python train.py --residual_scale=0.1 --one_sided=false --adamw_lr_other_params=0.0015
Rows from block 13 of a small multi-label image tagger, named by matrix and row number. Rows with one number belong to one channel. Each number is 500 + 40 x the weight over its row's rms, rounded and kept within 0 to 999. All counts start at 0. Numbers have three digits each. After the name is the row's rms in percent of the matrix's.
After each channel's rows are labels from the 100 images, of 14976, where the channel reaches its highest value: "top examples" is what is common among them. Only what is clearly more common there than usual is listed. The data: pixel-art sprites of 400 made-up characters on tiled backdrops.
# convs0: first 3x3 conv (model.blocks.13.convs.0.weight, 128x128x3x3, standardized in use, each kernel summed), inputs 86-127
# convs1: second 3x3 conv (model.blocks.13.convs.1.weight, 128x128x3x3, standardized in use, transposed, each kernel summed), outputs 86-127

convs0.43 090:505489555457467521489546490510521562476478449532480577452526473496470493550486510418519588531460557553497499535466575532470454
convs1.43 097:519429480426522526448514557552308521498533476500497477512520486508481459460489456478499401556447536440412539517464521519449494
top examples: large; red

convs0.96 083:448449476485520472461478473514535484530469354484493503445519464522498373505548520555524514472582500514526548454613503550483503
convs1.96 092:495611481426480576517523514493529465580506461564539423488508533539518478475497572466470482543426448506495448479462550537431561
top examples: red; yellow

convs0.119 085:466467519476486502552478495511510535551446502491486522531544487475541466452572480528458461524521379546475491506520458533520519
convs1.119 073:504498508533532519416509462455432461549468478468414507471507511497539502566511527465461579474581516503479439509560418547460534
top examples: yellow; red

convs0.20 131:492519511509544525486477479523508470488527479560512498488527508505381503535481460455493491575481535508516554465494592475462536
convs1.20 130:504482514497491617507567549512546512492449504480507506455518515493317482491545514471476504500495530525490592455490482526498542
top examples: white; black

convs0.45 081:468510527530540525484502554543531491512493488495499535481549473544444481480535500474494497519540480491507431419582606519480563
convs1.45 084:538490508556505555499472470595540547515484456495533552502484616532494484511478450445435564514556473543508467552492511468496499
top examples: red; white

convs0.110 077:482468520522522488502548520509650508571511460479469471501518499544484458473548491461451564556546482546511451503500483504539505
convs1.110 095:496561459490484429470539453461442485519484486496453420496516483513481563498553522475506484474456484482481475462455494520449503
top examples: red; lower right

convs0.30 085:458496470498494555548550498518479508476550529496522456511463464466538642542491445463521482520507500438574490463522470482514431
convs1.30 069:511569432509468488431542471526448526471479548520464537498487478473489521496474520527464513453506428396441456536505530548486537
top examples: red

convs0.62 075:548538497514583445471400520501460559473544443532525491445540522539472598487452486496576538537493486513517448501536522564482498
convs1.62 086:503508498501529527488507451512504451453516480487475491520408490463473455479505455530476416492655476471486444532573470469486522
top examples: large; red

convs0.75 099:409473502582451531508539455516496436443490470492589471491523500497553496554466573479505566497553506565449532532617510470505478
convs1.75 095:548511448524465587516534465534500575509516532459465530477516519544532488478507565445515440481653442501527514528510497520508493
top examples: red

convs0.8 068:498495505516522462529480499499408520452429436477544550418449508539508511502499517481553511453547491573513536494514456477488520
convs1.8 071:495519418413467445501433499518505536512498431421469529500557457519555426456529463480437521480502524465518488524572490475521509
top examples: large; red

convs0.34 086:533527523511457529451520485516616447525467557545535400485517461542543538490479558478438466512476424477532594507486447491495441
convs1.34 096:549513505511516528486463465580487445464507479457427545460458472506533485457454519525492513412489501547474479520467501485489490
top examples: red

convs0.19 085:487484525504506517517507500442519510502504441538538465559543505516548496521551467487447538534485492547484505477462547529488505
convs1.19 093:404455570522526523464513441498524515540484517541503534505509588445487546515493482473551453522523529497574480522542496529464522
top examples: large; red

convs0.105 112:453505513528484543526447506565566424471483546509460487487509470560589459513531553515525451505491493584417466511437470522515513
convs1.105 117:503504503498521468479482430476441458507497449483473349488540507495428537509479459509489561497465524497503457471502481457490505
top examples: large; black

convs0.83 105:517491416514537523555527546445450493506557480494504509464416534504505512437444532524506565502612430508513525497557538493435455
convs1.83 072:551470445574501485512491469513515437554486515460535493519464590489477525390515488544491434438575489491517484516531530463519514
top examples: large; red; yellow

convs0.104 076:521499516489473512494447520559618571458521515558503516453494459460495438496504495544499539501452540564474471529484499471462507
convs1.104 093:487431496501527510469511568503409405516527459499473457523555523510480500519504446459497535564517518470483515508541476509461524
top examples: large; lower left; red

convs0.64 089:523446500510499513466510492472449483451520480517587486507515501504500438499484468529506477485463496555500487504502516545482474
convs1.64 104:486431489408500523497474537443534456482510473495484473465475527560514539473504447473509602465440529444517490470523551496513577
top examples: large; red

convs0.74 076:536552518497489528471566473505496494536473459553541520579549464492540540448442521525421556517424488438526518498507487547465529
convs1.74 088:485461455542512477502476503529522504502433531402469483485489512501552502493506494507501431454477398477483458505550491519564552
top examples: red

convs0.57 088:526508592435519563544484526470528563510504391541496448491499542482453487478487491497551534501408508503563475478553567540482480
convs1.57 073:484448443523486490503485473474500510447516512504485573514503476480491454521448432509534450505531537528581474508498514533424509
top examples: large; red

convs0.7 079:520462510483508537559478587532460500456519488509465534397498479522497476451473505552507455523483521575536525496638532513488455
convs1.7 087:527520518518481495417510552557546497516498504506508608499488511497488519480481489456480499487501518596473450528445516517480404
top examples: large; red; yellow

convs0.31 110:525488500521525534511560581536507464476566493546521494451443567510546513517488478480519484544479469485505502516517589470532485
convs1.31 118:532545544487534446507547389483499547473487515505494510564511491465447486504559546560482493474513487507487566466483548426572466
top examples: white; black

convs0.126 084:500520433454459481467455522532461516484547565509471450526491566493590506501537648504520448520500505429582528543455472517529554
convs1.126 076:503528518504499582491425423531440569405479464501526442539422497525511472503504523543460461511480434433484498518415504431488402
top examples: large